From a checkpoint of a small audio embedding model: waveform 16khz input, soap at rate 0.0011.
Rows from block 5 of a small audio embedding model, named by matrix and row number. Rows with one number belong to one channel. Each number is 500 + 40 x the weight over its row's rms, rounded and kept within 0 to 999. All counts start at 0. Numbers have three digits each.
After each channel's rows are labels from the 100 clips, of 14976, where the channel reaches its highest value: "loudest band" is the band of the loudest frequency at the time of the peak; "responds to" is what is common among them. Only what is clearly more common there than usual is listed. The data: notes from a synthesiser with random patches. In brackets: how many of the 100.
# convs0: expand pointwise conv (model.blocks.5.convs.0.weight, 768x192x1), inputs 96-191
# convs2: project pointwise conv (model.blocks.5.convs.2.weight, 192x768x1, transposed), outputs 96-191

convs0.167:403506508474544455476434502537532506540483496441465496474524549599550568534572529458509496535445510607560470499537559440499526468548534482508504591530499458516470501511483481447519550578501504536533442486553481470508468479503501486528573493476532511471493529475539469546558450557470552553
convs2.167:486498498547603511494499554527508422464538485464485529522497440510472439494589500517496534442501525486553522480531578561575472482488515454495446476419565522495457457533511509487539490502540563452543544459462441524493487469610442509494558468548494520542445564502562513476502491485483480468
loudest band: 250 to 500 Hz (39)
responds to: filter wobble (51)

convs0.388:460434541490509491545555493503513516431505480516483484457463472498518541522505521583480502469515487531477440474569500484548392493514527460460466493553556465542543488462515550519511558493561474531575479497546537463513494515517604509501534542453509517533492477483526480565485435507533588516
convs2.388:479526539485447534521536498545521528515478415484583614495506520540557495501535621546488499436506495463502462500448476513513449480524559538470486468482523482530449531532521548497518553541477498481531529514498511469541549555569538472497502570458488585460503470525480486537516461496549491539
loudest band: 500 to 1000 Hz (68)
responds to: low-pass (43); triangle (41)

convs0.92:498483484469470465508423484547524493459511478441546432526562463474558503430493422549502491499483464540571501480500495501545422424469473545476499515530544495523485377512462536528443470478471537556510453550463524563500460478536492429513556468494465521545519527512465523518531480464547440504
convs2.92:475573480490485530450420495438516521488523446519481534513543520434500512524479529564492542506523534517431425441491496486467531494531496434509503483522571409476513543482480484479504469536482487489527487527542524499577460539532467450404511526564494488456526500551489512489511440493432503501
loudest band: 500 to 1000 Hz (81)
responds to: notch (53); square (32)

convs0.452:509533483424567531467469494487518453428469533478459461494483494461442471498523460486517500527504529500481533537471436504546499478486453556560530511472473507476425468508494503512519473472490495547582440550492549496537487538545533576460542476507477531443503523540529558513553466510579501505
convs2.452:419505449519524477506452494467519502525459460533510552452553480535486471517497432490540502526512569488460496543513483504496513514422477545438488516537490525424481487507553476399456503457445505469541538454486428514487514451477478509488508480508490498533469484478496552431524449508442520530
loudest band: 1000 to 2000 Hz (63)
responds to: text has "pass" (93); filter wobble (83); resonance (68)

convs0.428:530490418563460566476541518471581472474481503555480488560520518527490479471448514502504426426509520531549462499488516618464529436495463471509453494448489521447488489558481396484520567517503472426487510499495507524517525604472540506486510507489464470508471475542511509585515509446516479477
convs2.428:562434420515524527470449494448505504435481495519509542513548452468456522564487536527486518531557470515487495480544532600461464477433409498460436566514540511453555490510555528580480494506449489486565569466531509494550499538511528479470507561542551529501518478487476466520505519449498511459
loudest band: 250 to 500 Hz (76)
responds to: triangle (93); no filter (44)

convs0.724:500482476534507469565528442463499545496537547515470479531566483476498517471547551533620525520469476517480517494512430531491421459539485420419454530569480510462545499469485524474490465512458480468530499374523483556532526491476515480523547481506462484529454419458528540572458489487527484556
convs2.724:534506506461520494512524494484412428498507455508540583532468475476519544482480511546499475559522493426500443519472501423468522511534466527478541527486527433492418508523450539446480492460472559546469498559515513501476555464504534457454524508520516404477480463560518519495475476448477507506
loudest band: 500 to 1000 Hz (65); 1000 to 2000 Hz (27)
responds to: resonance (44); ring modulation (27)

convs0.645:534512508530532504570508476558547502489541524468524501508493535524482525454467514425550528512420482483512484551491471553457497483508507448589482525474461532453463433503548375455546456520562579524596498549497459525454511451433563500480523513495438488487445440453543427528517506500515529491
convs2.645:480427497515432492449547489485547446479451532561500431452524505472449504475484556494473528529513510523463522519483389550488488527458423493465502586525486518401439486515478517529519549529493483464556464583443515460539509447456477477534565546501437567487464516544379518540480467479427482492
loudest band: 1000 to 2000 Hz (44)
responds to: text has "pass" (91); resonance (60); narrow pulse (26)

convs0.318:498625472522533413454499544518513460536510516524533468544479490491490465501442500581515522544397530514495531523508514545483550511505476541576532457506522454523485548452518501474500506525534538493491350480464448467527553503548413494515469491456519514462528500503541478576557428491464498556
convs2.318:492492519533517493504490540496577462479577520498541517477499467521548507504519452525440490503505473446520550531559523398460487473472507524487445566546530440532539568495506571540485454611455514454581466492484588439471439501494478516572521461497520493432501482589502551502484473509461544519
loudest band: 500 to 1000 Hz (44)
responds to: filter wobble (40); square (25)

convs0.688:497480493528585522446488483502484523526533530419566539542444415467517528449536455478443462597493532464450506463492571507522549485487511510540436571551512450455477459541502475505476551499509433561598546478519541529436529510443521557463478468479516498501531483431462503474521442457478503487
convs2.688:523520556542540502496411485443485541428478517478450522583498459534493457490563523438474519531545483543469472474533497554485465412536518525514513519475447572483453555466511549524537529504568523468462540496543528504579498465449530510535517453520546514461505534447497563519443504539530532577
loudest band: 250 to 500 Hz (55)
responds to: notch (89); square (58)

convs0.3:485494532525466569475468546535455445536470502483565486477462538408523463522467544467478489417436525551593465500591506522568507566523442449480437547560481509550521502465446464436558502556480499452419481472435518492478523482514506522517467514493503519575552440487421519518531477506472502562
convs2.3:475429506460474454534548543496514500449450461518503486471473519490551475486450526555484577542459555447493510484491558439502487510529457411483505461415439455507530559447476599490481534518493510538519458499447538514428544495498483462509435461475410457541471509569569537566537501533470445527
loudest band: 500 to 1000 Hz (41)
responds to: pluck (57)

convs0.677:534430516489505526430556452523548447482470597500474564427531402525602434439459538477489503470532424522459432541493490484509461520523517534488520507503505529465514451459485508495477443469552557450493512491529480487525427527442434518464478473473434529517476472475491508495542486468482444535
convs2.677:539513468523578464513558477585533452448494533510499475483414498469507551520515451450574540494501545451487521539524404479523472557466543477543514606481481483490442506433563434530485443517494488526488524566463459520508426497485518482420646493486457524510409521517477507480429506420463488457
loudest band: 1000 to 2000 Hz (88)
responds to: resonance (65); hard sync (33)